config.yaml
dataset: "short pieces for a synthesised band: melody, chords, bass and drums"
train_examples: 26041
mask_prob: 0.05
mlp_ratio: 3
learning_rate: 0.0016
beta1: 0.9
max_steps: 4700
batch_size: 64
lr_schedule: "cosine"
Rows from block 8, named by matrix and row number. Each number is 500 + 50 x the weight over its row's rms, rounded and kept within 0 to 999. All counts start at 0. Numbers have three digits each. After the name is the row's rms in percent of the matrix's.
# pw1: conv module expand (GLU, value and gate stacked) (model.blocks.8.conv.pw1.weight, 320x160), inputs 40-79
pw1.33 092:516557433534512566454425475425551486448553507491560514490452558602498481598416474579498429450466456439529533504556456506
pw1.34 100:492549461452482510564470542497495454544472548570472511503480472471524543574495457471530588521467557478509493625521525473
pw1.35 095:474551500475508450465295535504536535442541463564497584522517518558487451531509464593488466479450528580565470486503466487
pw1.36 095:459536436463482521579572561476560441458569549493512592550415451520491483518427540524472398503565376395429494468426473475
pw1.37 095:480532458461506489535437571391429468534544437530523553562486470550504539579426473541521503623370477534422511569519633499
pw1.38 090:539464609457507472472483655419564544460538525493537539518515518568434483598481469522513560499491504516455392546408463512
pw1.39 091:635529514516483495435483523401508491507511522542412429525547545596513560499488492557508529416574514478472428498475449503
pw1.40 092:427437473592537568542404497557587454473526589538515511510496443529433427549540477562578476464551424465473452484517423529
pw1.41 097:513448459607488493507545491459506515503515515520429424404516606535475520471491523496451580519368540551487460458525490569
pw1.42 092:459506375499484500450525584537463507525511523416470440521552549472498528473519448473493532375492436434442534585487549462
pw1.43 085:565678363507491495457478565501502417457583494552488572529489476577517521534528525509588510476587497421568413519483463527
pw1.44 096:501453540441534520547493416547488483491507611426427395460531449429444404528571480532563490532451548466594563508567483505
pw1.45 102:536521454480484429433457486418355482538493429514553547565512528460489500506526549444530502454544533445597467585445462585
pw1.46 091:497441501453398542511480405574468486498523518444600487479516447530507538487598501472600485486432591566532501498461526553
pw1.47 091:462515519494519460491413542463465578453459526502495505515579400459569448558548483537456465466495573433509447536508462476
pw1.48 096:542454498590509541514453518541479442455490555517455418481599533518475535533536431494518516503485459475526472477507455543
pw1.49 090:515436524466603451450485501508471502500509457508405530476509459484537483470571500431603518554582528481572585532496534427
pw1.50 100:500523437558517450533469492423501501484562481488484472566531570515562480531530461549513508510489451485511450642526509442
pw1.51 097:534548421518461521538523491527542540501498520563519512395468555561524489611558517549506563526501441534456438544574526538
pw1.52 101:516523446478468510532495547502441508460541423493548488422569438520520475487499439436463457460502538507485491627448448506
pw1.53 097:505509538453533437375508410455491538514531472505530486485461419488518463500521493492490497527450475463524506505551568496
pw1.54 097:498550457560398461536523496518498570524504504497502476448499431524560503493487446503569530534568500502502467521644454497
pw1.55 095:652470553533456559449486522585521548499503525404415441452562506486484436498482526539497509515574485424472436491470487480
pw1.56 095:561516534509489413438485422492428524514453466461584424460540554476542527541473452475498521393449428506454603507507466575
pw1.57 090:537446452511549504510444593493452529472417498549408588512470491599477493473508455636449459484556481578498515468485458466
pw1.58 098:453504518518531407558639466491546553565475434454441468385445440428531507407485443459476396516492534665515537441519488448
pw1.59 102:503528502644383533472443490581484458482486584414536463444461439459464397520507514422502561528520514571529443485485462569
pw1.60 102:444512579461554576488485548495434567549457486499453505601521487427496425476460564469474519541494484424495518476495470497
pw1.61 092:519452504524391548553411520487558446478500522506499478481465461528510487561506571565452487476499485472490502481426437512
pw1.62 099:561535494533490568462450501558475511559521511553553572509478525569444409562494528456544564460525460420527446550422426568
pw1.63 094:536469517494510492414500496540422475444521517544541499555520531532562522551475527523548517442525535409523589487516537539
pw1.64 097:461495602500358514526492462421533519485425539453576527555441433532572444580505484502447527487435538507438458590497467476
pw1.65 092:587492459472502544546528496509510551565414526449516617419535590493430478553509523543525542476417529529485454460494507439
pw1.66 101:451449485505496573462531522422427535539416438509483482465384491505368566435529544515495507582509501554508479387615537530
pw1.67 096:429473540474584542538549612548534469508395488536428500525505454443518535405567485491466518515528463499544503461513484448
pw1.68 098:492567362510464428488534544465493502500523417505424526529503444440547559489522534403491475490557473572411486502531491536
pw1.69 097:508446488514501450502459492470542462423476462491506436485562504488561591488520513495527546399422529580480505506484632486
pw1.70 096:462499525406611553551424493442506521402479502542523532507416536519478561508517562431514484491552494494500467468515430528
pw1.71 096:481511486388441577405474451473448480510516509518586425501367457546482471481457499499588513507537472505550449553467473485
pw1.72 098:490520508554473508488525425538398575562612587574495525482458470563471515499471471542522490415496491354466510543469461577
pw1.73 100:459503377521508442519480526400442461475513471462472496481567601519543503617503473474508534536450460453519523600506576507
pw1.74 087:462498411508430505507491507562546538524490563560578581512486556502436464489472561509519532535480453521534464418512475538
pw1.75 095:478592522471423467544541524561505419625479459473536511445487440522532525496492562459561496558517506529478474483465436540
pw1.76 102:499533487379512454474519479398458514466467427487494441528450462524476542489611531490511450508479566479499511541468607479
pw1.77 106:466544481678562571525428480593544547505535586500462504506493567439496523477468474459475551522482502487386519447531437521
pw1.78 097:528474439563556470507487509514538462462512589514471534435559506550528501521515462440500490489542512498573436536538481449
pw1.79 097:497462518526554476503503480539486637424463508437534518512549518491552498364483526425559600507452511506472485573511564447
pw1.80 087:434556523483490535480430545452448451577534525496628365484462469545457455527513467473491539542584428521545517488475443528
pw1.81 096:456446471510530496556471480518494588508539496503565477565590497520585469521412425595495440455471505456434469518452410512
pw1.82 096:515464528529447521467589454499525489488425582475521460427583533432529519441469484416431490484520460617446494429457455446
pw1.83 099:498523432402543412441528530472478481464424405492440457497553488504502568497522471556488410489515511553509575547561498492
pw1.84 099:406424554541466544422436492489504484380611606538439520514516476544487547466514392524400548529483485492548508520531561518
pw1.85 098:455529461526506593493506503561422496539463542517610482486490434506374480446422523481479528471500465512501453531476474509
pw1.86 101:440469501472534490558408540451579472499471427599426528585524416534516449516593606500531473530474537501523497548526595398
pw1.87 097:484544551503519504603492450511529524493479505390496439416526518423540474487498452424457504513464570460487504449470413471
pw1.88 102:485510525482444383518521546455404484468519488516529505541452481510579521577521444544491487527451524501486517670501576457
pw1.89 094:466551530451580474570533468401429515372494444569424498506578478575458488514500470583478474526467548467559516540475550495
pw1.90 093:483614463493483469507504487446563596518439524466497607511475502504547541545508500572573376444528396538472540551522463394
pw1.91 093:478434519370572388556441522452505538488567508442551513528476546451409462566455437527524573435445515406490560587471502476
pw1.92 101:518515397463481600424515504530537514474530436466557481539527510517474487526361477539508489604526468458393517486573601454
pw1.93 094:427519412465515450525525552473522529569512465406616548407511532576501448521511496502351399461521390532490522576558477502
pw1.94 098:514461537486450545543479464572428505549433549494532445548441530403511451460468456504525564522483592511518468453516558546
pw1.95 095:417553463616467521520520534460600525428522533521603476506515485559537544472497390467507480552481513490456494607455434442
pw1.96 100:480449601519478386538468550463445478524525492432514497552477506562581549586475439496525491543506575513484479550504527463
pw1.97 091:471601409528570473505539443525472520618473486472475446509464506544569600550446476529448500464401486420479447520502599581
pw1.98 103:464515450557521615535392505474554494521546614464516585598430427550522487435487623428488510547536529413448481465538506585
pw1.99 096:505420433565530519547528594514537536572520477480441465442525495488521557632463464474503437475347505551481522540511460496
pw1.100 094:481426548532488513509546444421508542556486437440509485422574447481489528450453492478438518511420368521374567472441447553
pw1.101 097:571483527479476600442558496527490511557503462561457472594412496433425455417418527418426499524449433487394485497444564486
pw1.102 095:457464561477467551501412513572502468532584603484572456530479580542499441574427445508433510483507482475521490547474513455
pw1.103 087:566534442555532518623511499449606537487471486538471533472481562519467472545507578535518486430604427438495398547460448468
pw1.104 097:432545470456583451507514468460583489525454524479455525550463419503500545562520466479551375448529543572506508469594527479
pw1.105 093:500489427556540551427484538449528422498480453514446482575474452492518543562588501480546464557481449488551511479545576541
pw1.106 091:519500504610462514505444534553464472501415451489537449516462415561491426529455554497564452638522426435534487508534506515
pw1.107 096:277452550501472541500511523488541474511484512469557471473464432560485505556584503467570450507479493575596439582433465566
pw1.108 097:474501562533477439526517544478495551512461594510405527478502400379523436533415520481503552573491447529467486429507441480
pw1.109 090:472593474475486535480412501564533465475571494486543522523532547484481512503473569570446476515398421527517575500491551541
pw1.110 093:556479464466571395441559495416508518480466425539467540532483492572483538463541551533512429541540519522531567480565490425
pw1.111 089:428550503449405468530483487544509502606498443599531548480458422497534455476513561526494525579384520541466475480486484548
pw1.112 098:563498462545513470495526530426464491456446433520510502427516468500576582456597638432543578490562500543541461509523595480
pw1.113 094:494565548541441499468505530521432297499432546497474566489499521444483498413525483441484602490434589607497447512404551475
pw1.114 097:548429540535500550541369484550539527502452598528483527494559527533483388459477470481456562515505519483524474473474535506
pw1.115 103:475526573614463530540479565592505556580537584457544533514491497446506476574419502476561593473460486482513516485496483420
pw1.116 105:528511397562462488481454508532372466481578486451531492475530509492513535524540449538528568566578474548517484588552619558
pw1.117 095:445515535493471574581530563545571510538442532563604413494484396416439553489489537481457484414497546514516495437416492446
pw1.118 091:468573514489468532619393531468516399517560546601589426419549497432524535533527506513519470432441484501562535496454428591
pw1.119 089:480456608439445475609506503514539458471540494552433537521555447533524500551517565576499473512435505493419438465464483490
pw1.120 096:453531497525481589463488460582495474485530541457448478541469509438485504514516568498454499595453422497460487443598558489
pw1.121 092:442524605473441437503541468560385522466520353409457375515522415480577507522482443526553465633479460499509473517497395574
pw1.122 098:540546467470458406519518428474521533485473519509504494468510418490465502518465428527509476510493537489569528516560449483
pw1.123 093:559470569463398521513555541464504393589503440440549435491517514503519563467463502503493511516401538525345490452551519519
pw1.124 096:525516338472479539399521574490487479555566437520484491530594534487570474512562474503561617473481488471506487550509570555
pw1.125 088:534610463485541467534519501600518517569496449423401563498435481513530520418562568560389516526517467490507523560537487503
pw1.126 096:502466556493637497560500473510559539523491451541456504553520520512518541567551561561474516436482467565477439526424494520
pw1.127 092:462517556483500512560495464485519694451530540470526533523449473549488481542448490589521414454514557509453489509541441520
pw1.128 091:514443583517514514476500481455484565413510544573437509485518506490515424460549475442481509381529609521509460469481475541
pw1.129 092:484383413484499531493539457468533474488515499564473539416484496566530531596539518531463454425512473472517480512513478514
pw1.130 095:448541559490485540508480394535582432446445595474473501516497520439503477537546541443526567479472567498521450514559578443
pw1.131 095:493497504452524544465516423534407496522452456458429418471415485467514532438532494435440442447504505499553588447500532514
pw1.132 093:494516497500447486463427408457559488482486514491500390541486566502451504535450501527511483590519465419429544501464488482
pw1.133 098:474486466542463439502582446502391449460507565467429496504478516435522489496426308404491441431457534546514451497592545567
pw1.134 091:462529479496583472523448596509490565534558470520473457526446498415498492429476555558462505454548525552501582521569529527
pw1.135 101:572491585554537455454472481560450552512569548482533487469379515584440475572503446605469524453504604432481494491460470519
pw1.136 091:520510523540515511415482413562501556409494579568409447506499507397571445437452499483438472470466466491471548471555528419
pw1.137 095:489583496548436466370538569476478518467537512472419561497510552518511429505590537501546590516511529572502519542507472494
pw1.138 104:526554546437509479418475481405531503526470441541523510547572516475501488497530626521575520451527479459467430441403416476
pw1.139 092:494548528418562443577497528499438412525516476526411467557437622417545555549475478540516478576532485456571541469585497488
pw1.140 095:404527512525553452420493406413547574444535522535556507484450487561557548448530381542506458448382462513452549560574513482
pw1.141 091:502481579491484552533456501469540577420486592490451446440449460454489535408470584599519442451546472488470462462547426457
pw1.142 100:566479523569396507487536520496535518486455497478524568497506469626591485363448461435406472523532470581502488491435500538
pw1.143 094:538511375452490395535514556509559516508556433549434468471430596514496513491554495559499484423554424495512607468562544450
pw1.144 096:495495481506482601448417518542569510547558456577555539506540491513416496497465573604487544568481543435531474465417544402
pw1.145 100:560548588434539510568461537526566537425506480494575506469509531453456533435453545489499530522492528500495506426493543429
pw1.146 086:532531558510513467434521537463475558436459488541474586579467467547548453461412491526533442375465514504492391548476471491
pw1.147 098:557515429545506537480506530466531477458534528475412487437567557495515522503565576431495635469509541540449456456559533453
pw1.148 098:420527563337500497479464476459485640497488434464580405560462402486440478456435539529474502479420572520480483507439551543
pw1.149 099:477557496650465595487493566545508505427483490512498407497523440504546488492479497490471530566521488556457371580459457506
pw1.150 097:486471451569391589433517597521556475556440548551483431394447408520494448466505466513571516493532533580493389550438416475
pw1.151 097:545475479468503518554537505496571553428542504519483519457576572568573548425549493411503463384489592486419589521447477539
pw1.152 091:467510411566558647431450469493560615496561521428534574492452429475487459479494550530434453491406396462454491442433433505
pw1.153 100:540495457495508559403471555477424532554611533435585495506478558604446534460400513535471568519469374486401544464509466559
pw1.154 097:441481503559588464562604552581511575489490471491415541438482508407581518541464463396414400516448508599479482413519573499
pw1.155 089:467512476534536436511543495485454536559513516379491542499496629511521592490506451447514484536511503514462550562591613467
pw1.156 101:529453441667517437507497425493501500501532540503442481400601561373511486466560409497491461448532465535579520501583463478
pw1.157 093:467469473558516511463484453515467625494566543409513544488521502429459466579489534494488515495553459393503427515533451591
pw1.158 093:559444484524503488495427495509428452583490562480560438540431506506485517418482505546452507453456572589557527513403435539
pw1.159 101:509469481524487451591597502533510501475541519490472484423567493523550463443463423493439432433477537633448502501557440510
pw1.160 102:508529545465419471515552496512510336459509510452426565491523423479505580425525482384531479520556499558534459452476445598
pw1.161 112:533524585533405446536580380572489485412465502464417471446459475507585529458501431394560444530534590602521498483530523498
pw1.162 118:535514481604469488519612397511463425449554492478546460443495501393511487451547539355554509496527508450578487477441563547
pw1.163 130:535468581447492492523551482569533451508554541499474472496480458537539413523522412474491410478498476448474484486481504463
pw1.164 106:512384507559477598473533456507599502528583591507552519495467476494536452470457417472414448373537527516451505540552510528
pw1.165 121:507582468462464501454525540355492477547432375534522542501506550508473608452643541538514522449500547555492534531470550477
pw1.166 114:469435518462482513485508497526448467501520551468521553467451431534501577460427369458424426452503512530520496481500443535
pw1.167 102:394476625520463455616565428517433470501520465502488480421506490380577512484520483451522493575524525568559506500513462500
pw1.168 102:476611557480478480446574395513437412508497514453446510433454549415560553423547445447477526481573445524497502468489522513
pw1.169 106:466616515433495477530500435485500523435482534431459460406470495419564511328513411424645517486538539480524523503492514452
pw1.170 092:437509510489513456518521542439473475529487479435460440572510498467441404562433495490484482591451531475418487510486469481
pw1.171 104:434463552618493478529493403539436520544515482431508451426511533392448495434558491451559522503489487555567574480546479550
pw1.172 100:516560574506540510639561548482422477452649492456501483484475510462557504424467500455458488524608551500474486541542541414
pw1.173 129:431481507458406485523572474534432469419543463435459442367499529453554533408503508410527466530552514551601484479507523527
pw1.174 123:600484530559432463453522440576388437473530559565532542446526602540554561429520523465537514480563507489461402508571480520
pw1.175 106:592480523513510566580436462518474464470558609480504457425485482461495623397536554444519503493565523391612491415537513581
pw1.176 095:554488521578508513450601516520505444576467442419572540567454562538511502484447529429425500602462452573477554483511553490
pw1.177 099:448499504445467447489535432442423605487527446456491473502524472441516505418563441488518443430386624528507491557550591560
pw1.178 100:514546513528510511486589512520519517612430580491520574456485514491507489457496465502506533471518526592419541464593529439
pw1.179 101:495497519509541397438513469459463551514561453474515481507481481465587481512511440558519481445510376479529516595536537418
pw1.180 094:391417376509599477497520516455446509524562417559497505482514601465477580536498445498493468464471479524423551583519541531
pw1.181 100:529548507509447490420437458505475459503580472517573593517460534544502559520506570520532544586539464502553443514506573521
pw1.182 108:523544602408463546460447488481472528492486466503526478562514410497445425499481532471513496493545472543514451446488413506
pw1.183 105:470456507510457562531526460522453479477567507455533414462441521477467577432498525470576544591515487488472512455557454464
pw1.184 105:450496544509542497533500563524483441395514519459369563460404430471558493433561493419525457468580551565542507482542460487
pw1.185 110:439514552543463591510438426542576486538469555509531588430389489432361463515516544514554474541561462548518485398511455506
pw1.186 103:469444525540508445470499432540446439404556539557565508532466516440522496498556439497531485461516493522598480516496609520
pw1.187 110:476562527577548470446477386510443437519533535544523487502487568445498548464595502420552505454523459556599457502497540526
pw1.188 100:522480474553506493433542468592437420485486517560569549439450529445601521558388442468451519503540519583520458530531504533
pw1.189 106:503485513535530496436539462501402451561481502557528503450472529375466508564559460423509554520524451520479369449561464526
pw1.190 099:498495558454428478509507440538507516457459457505418493515474453534522575446487416430529429409538516560500519525570495429
pw1.191 107:445533533534392543480483510443467475398478496455452456475494479498565504465474557450592620526573510571590474517543543578
pw1.192 100:501470500526462504513552445607471513523548541513635509380457457502538478522484512525494426503510442548488427486502391474
pw1.193 101:508469493489456494421473526514546519499533572461472463470443465508545465412519394465552498473469457540475494455466524507
pw1.194 104:495584421476465497569498556542494387523439577533393498529512466445512546561484458431566589492490577524544483593473521473
pw1.195 109:496411555563434543515655424525475443579499475397508423466426504551481564491495558448509558500575480474449488468530481505
pw1.196 104:502528554491531542534457505520546477412532535491532572514498576548511502478448537528491488574563569492429509462524389481
pw1.197 113:478458498458549488510413635400501545505531441540456512592571461549505440563496584568510543553483440425488505581475551480
pw1.198 127:514552490524471514521561410537488455428491513493461476461494517397587532352489510433512487543521509532529469472520491483
pw1.199 105:536526546551503518492565384521467435499488535518534512351541545421530619450541464515523483565564483490513466486477443491
pw1.200 100:403503562518482568628487521581575461563609537484431387491500536421490460559523454489597467529540489471521524479479428501
pw1.201 115:551548575465478448523516472566520432445506463484534547508464455469541515462541472466637401500618479491586475504494500482
pw1.202 094:530449417531476518465568493562523467450509544458394490440543563496516563477518434418503473371522400520472520468567462535
pw1.203 113:540554470392465464480609462525440439492504501497485547499470571544557589415522436437523518493505571534459510577418536546
pw1.204 110:451495521493499543585513462555479472460607568466585561572449539481481554468488454469560483515544521446587477529557631577
pw1.205 099:560522503426470502482461561437387371505457462516518504557526496439507524513523542469559509460499516506588459548431479502
pw1.206 092:528497510535543452470569479491462450498508435520440515519562520505560551459443435447570554492554471514611517497548556506
pw1.207 085:475528475463496478499468576496458481526420518460498481526540436520546444500531441545439470475500551482441469538534454439
pw1.208 086:485423591506466423459551501435490462462504560519544426437447441493462529505600536543503528518454545548517398488483456447
pw1.209 121:515528500472425538447499432599512505518444530478521500484472502456514531396447525452523511478521540543477486498519443553
pw1.210 090:571526434463571412480535484521474419505497504534489550443409408555473504491563530466496524494496498561516470525599493584
pw1.211 107:405506568468435512514483450496442427445495486410563448455492524466482545405493531388557508527548579522556556436497481527
pw1.212 113:528524480515503627467405463511530479477575570540480541591421498498430478503478467463525461500506422488528477476514461567
pw1.213 099:431474482523367511519577487541452433489518487436487489500497502457531472450492473391542459578470442509583519565477508490
pw1.214 098:570467541422555500493524512569485432518502482477493435477489567464478432477570577492395498392452534510498567489349505494
pw1.215 095:525529468492518482529467482452466474440436432507490500489549488514477535533529531534516561469555516450479468439476522473
pw1.216 103:582521521519526520500486441612561529535495523463442432462484496452518550431550418548498466453445443539418570481565501472
pw1.217 104:476516565484449460592587418577524486490539469495549447458505536373475498450501534363530455508528540406541493504538587537
pw1.218 115:490502491519464514467464446511439385493519527515578514514483574526468576444566600460560546440505524546564503503509472525
pw1.219 079:439487436345502478502557508507487520512499428575434479480538531435594574508523512506562478411511503480504567528506428386
pw1.220 097:475493546442524530478447517542413543555461500485503529515526498486443406452449545479479536533535487479497456442455447534
pw1.221 110:455527508492522482482593470561401525491479489472457534456456533440508572410488410384565468545516549531538507532586568582
pw1.222 092:519554517552504563464443499490500535461497461466462514476509408601447460357442612600506489512564476528485487558459538594
pw1.223 102:434510531450469523413448441470417422504528546519542592472487609581488509434501490437488589534522519542525509529486479602
pw1.224 115:482502601580453525489544479491542540436485580498543537476466396468575456422423491464454531490531511543463378520530415495
pw1.225 093:490549572463447446577494469450470452395506534512481404558400503481561554392535464459450467516581433441481477511520557584
pw1.226 104:500552446552499377517515492464443409434504478574565579516532484517650563523542483455517452465532521525534514590468521515
pw1.227 109:406488532567528531453555528530440456455473513555415451524419547408535551375571493465447443500522502549555515490549511539
pw1.228 092:498446519565564616477451499464546550537503509523516442458543515509516478477511501484486530492386533441484538482519604577
pw1.229 088:459423472474475524540521547464467448499585450528489512413493422466483501506548463474495523545512463516546522619503520453
pw1.230 107:493489490583410523530544457529536419483475580477509465515472483488515498475464456490490483468549454537500478502405468551
pw1.231 100:491464546465493394616547515542378507453467485449496609515475569490545548498468457486485429539467576580461518488540555492
pw1.232 096:564575566479437473542531433556410510456529632537561562431476501524479526489474458452488488475497542470508428565404447562
pw1.233 100:446570488408567471499524554342522454564546475450542485461527465656477464600514561503479506505533392559482513598491499451
pw1.234 094:435539557467493474484513479466471439501480400447426491497407464504486592495559523483520451482572535510547470484504512568
pw1.235 107:533527637575438451601586407538546453571477535529481542412503450521537497465532450469521392499520549596507505454478367499
pw1.236 103:523536493631509522501451494452582449478528576555525599563389511499447490590456476475431468467531448526479470481441449526
pw1.237 118:525481434444543481531585469454485473509447443512412510471570512481572552465518521512492454517537466435524488509484551539
pw1.238 099:524494548535529449507429479462491541469505577502541486483462362371541570488542550489490510529539562522408447399507417525
pw1.239 108:511475477513491500457565469602548483476445554490520516460519577472520450414478496399544579491550502483523464546475565440
pw1.240 102:532455574513489458582612444589543507463400491473399569507551539464568543483463510498481422531491537571489454423581542445
pw1.241 093:532512500582455467551542477561440499506517454497591465502608449459567543532487417545549490508508486495472498584446393499
pw1.242 090:459518537447487515526397579527479473485566428503511539496415445518480537512555499549590470469514555481543474546568515608
pw1.243 100:458509549517551465575464481413512474505468488552456534570399419534540524520532502513461541509513565519494514499441535476
pw1.244 100:494589502477504455596481456461572534435544496448490513464450544473536549513512604428536484510582493469451427439487512562
pw1.245 096:491441539396464398471496512533474527476468484553484522479441493558556538398496481561530445577494633541518504491500458504
pw1.246 111:459536481496510424582445546415539485443494389558436500539588490464581509498613548483530464538486532555536520496573587496
pw1.247 095:533490584474440444540548456528486446444430469588482543508459512611543513538434512559494418494573421512541406527506407586
pw1.248 089:477500486543495466478630571481457512501500445441517492394497390452533580478531464527460581541548505606557516553529551454
pw1.249 093:483526424498575478477518465443438491438559563558482570551490463550475558519460465401490422543507538502510507570500527510
pw1.250 104:513383453509492545482559495426432588429587478447535447509588511499530561416485571380480524531552517497530434467617524525
pw1.251 104:447405587351513367561512392477430537462516479513559481501511516429516487514507426477509490506500520544500572533482505531
pw1.252 108:478498447443446570456546471527521529463560434500578471493451485521485532516434465545522455549537469577374507465624518471
pw1.253 097:504484461558529508506492434574450487568566544496525523453421411503498492426438423381476417490516533516548517490590410554
pw1.254 107:503533434506573447435528480422516549466522453487527601419494539598510563477551485488495460466531413451509543537557519453
pw1.255 102:421549444612437488568548468448549492377495496515535470434458473524558589474450398436503460517510500533457441587480395537
pw1.256 102:487531468483497595511514369551489480496463471537498478407487470405386473409546541459492474478529474497547516417506456478
pw1.257 104:468578483558601474530572447541488476524489468487423489473465491477575578413461470424531516526556549467524486462551540572
pw1.258 103:492457484512435534543488473487517460484536495467487522573415434581535524433489575430535477527449515440482492435580511562
pw1.259 095:368564541519472471431543406535407444408458511536515533544426447452585532399514531505483494527606522571561503517454478548
pw1.260 113:455477470485538478590479449550528463366460510531511542391454623502490487463521509440553531604540517527611453527494569557
pw1.261 095:527471536531518603439576516521541488522385534519488414562490482469444435497449616481448565548362502494387477541478484356
pw1.262 097:534513480533532460463578401399463519440492468551455536538476454439510509423564546459529429502523457532561389522515551528
pw1.263 120:522516440514504544620485441517476496418481446561452524424591595478547557449499476488437428505556451479521412507554432560
pw1.264 100:634439524495431498551562437572427454445538503495535467460482535464522538444522459451485524555475519486427482489483467485
pw1.265 103:492483471523422496513540459542461491481423528416500476469524458536490504505488461517545460654501518543568428462536522590
pw1.266 115:480504432645426538443466467529447442526486540494510495469441488466531534501493474454511498594477425553506496519602470561
pw1.267 113:628587479491505410500515450518478515427427561510436569460499661462499526470390439526467548498522510510456477517544566477
pw1.268 108:525535569534475466481498425577387474511576496394572542457537523527560529459500419463505454471544474530599505591510569548
pw1.269 098:515497504396457544517527492598484472532515464482564441478501389410509450413558495521568439411488477515439488451469548442
pw1.270 099:428592544498439456547586433485571499463439454455545472474388363518453477383521526498547481433511549541519433495485457513
pw1.271 114:441465495552507533522559468530495451509477482430504537440502544415481589426428467467558475548513448476511481423556494555
pw1.272 113:458512513454466495500591432568491495515566556468511598556411491507473566493457351490458414451456475503459506498547468557
pw1.273 115:441441526502536483529455478498505534466606502467515402421440446455475557508442505548475444475556479456586622478640442525
pw1.274 106:461496508428528512534571485490497469459548473423495565479474447494540525368437462471536527516581492561595495515531561521
pw1.275 109:495488515594541576567442476550519444503551528524515514517527482466398426517417507600472523479528503542495464504464406522
pw1.276 112:458477592454473542532556453536623485479433490492512491478473473464457506400457497411495471488470488520515512340488432482
pw1.277 105:503554521440471511534586538562447465532470489540512430435577339473533544447562455462466462437531499545612492505439418506
pw1.278 094:537412649582566516552573480486581534525471551525549427470559520524564438484424469534452553477536454524443539556521458444
pw1.279 090:510535591465466492554454507604553497572515460479477478492566422515550422465487464484598550437524478528452482508463443464
pw1.280 106:591498503572448471502578537569508498467570477494583478492558423509567503485508420503544443473588524533494422531417418456
pw1.281 102:449534582481461452529557470562422521477468486475451486404515499517588477482477423448530457581521515509562480532540450546
pw1.282 095:483461513528515602458454591508537475490476483494502483459477554529555527520500595526485473455537536523403514513441532517
pw1.283 117:469516511501535479513490463528463539444522496510543451421519508401446518493492499481529449557521495597527461471575433545
pw1.284 104:484492542568467460476558454516432438555513481477575486355441455468515516499526487439506462485479517551549480538492454426
pw1.285 094:524592529451515478549535466573528464569461478440443570472362583497528525366534561521457460506552514594493489519566518406
pw1.286 106:446479541533518491573591450582508493453492498470488524453486489510533569429549506494497464504455468652478421462474448581
pw1.287 126:417520525494463464555538453474485566457525590469517538471395532517495554498408493524587419451541533545562537473572434593
pw1.288 109:470562540420479498492606523429436510463462433575458528509388534502580607417543494418520451539528529507471437492546537545
pw1.289 112:478627575466514393507482483471443503489579553466545435486454550507452579537508419477570489480480554511510485509554505557
pw1.290 104:560529433524488446569573532458447579508536442463462498486485538510517568455510526538488454529535493563474509404528445538
pw1.291 087:511554560544421472564509482528575428492487499492509674448487536477575451491452444511581505502511478582479443459527467500
pw1.292 105:494517583529426473597596510609509487481494496477492527425447438384548535478533465493555492426482541598490456452568496386
pw1.293 098:559513502417522495528443602480552519503533471508567498489533497564481495529561667553503476590567556496521545506418447357
pw1.294 123:458527512535530503478478523508452495503539548466465441502483456426506513398494487465475541495506566570476539488579607557
pw1.295 104:637497530460545434458451477460469543510572521555534456488396625565424561492506517608515573428570564488459408468497488523
pw1.296 106:587552517400537489618547445513494518569484472495472501453526536508445511565569540541558524467425554428495435459541545521
pw1.297 113:466536487436466539578484484562566483471468411471491513476465512495428486428532569422476457485520475577489443423476529565
pw1.298 101:491499512502567545447542437351566508434519521539473553526535569462496408509520534479584502452602487461522449434506431570
pw1.299 108:500557452553464518618493517546570553442443535453490429443527442530539476396590472463551499447512480545527466532501509544
pw1.300 102:483480518607487509466370449438478422416478567549625502504461532501481506414550507441508535535556504527463512504542492555
pw1.301 129:499497490565464509506556430498506522469563616478533513407412469469505517414496490477539469486567472534520456450572455510
pw1.302 092:448470595547560544532416542373504545430452548475459497557542549410441474617453486491454512504437476446410514577453564489
pw1.303 098:477426492538494600435548484515476497518536558486518521533549488417541471451481506387532477505522514575540501556455481503
pw1.304 100:529481562517458578491439465592559430544528508567578572492482473525462433445536579490508516598505557504532388459478468433
pw1.305 116:498524613483523442523495452521485540452499519437556427474420561449476562370466470407510550527525579489550545488563629461
pw1.306 114:437486511405476579558558446579498478465466469443410461392495427372604568444556469415623436492536564539454472502497539406
pw1.307 133:462535570446498454494495433481452495488424424498518517518485419462443490453502510510516467512487473504524506440467457577
pw1.308 095:447551526404447489461460412453436587466430454410542505493465492379450573475458501501496514471401564543498460464497537550
pw1.309 089:488453507444485544532434483489588501477477502572493494500414482495409581508481581558462469537497511557504480508475466454
pw1.310 105:513579508449538405488466422414431507413517484578546590585413622480526488517465501536477448530495481547526552553466523548
pw1.311 103:468503494513463550598560482544557495467465517442490539378604509527506574491436460478561522516480499457421524525532459466
pw1.312 107:474558497561535493430569466510468551480580536441526528412465509457506524393474471437417385490486436542504523475486473574
pw1.313 088:432547549447469486480562490534458546541454463474505556482505502459487441541519507510463428439474531453560447511488487532
pw1.314 128:527540524473425491506491425484449449517502540486514521509485536561477468410506553498556547457530495488523476544496421584
pw1.315 097:436566510570462464520465487458561494516528501586447390450479434489472427441526510464575524451538483499534551466480385531
pw1.316 102:501509599377428550529491456510478475511460513479541536612419516527460506467512602485500552539484563493504430489462452470
pw1.317 098:507500523531481456487519541556504507480598466522553562531472396381534539533484521538452520464534497519482492577448504413
pw1.318 092:561500507536446504494495444515509445502465547507520520442473556478467580402511511448477520518524572549567464475446428592
pw1.319 087:490463489412479489511433488492472455573522430544509496562529555529474560627547508598521513582471439441484524557473530501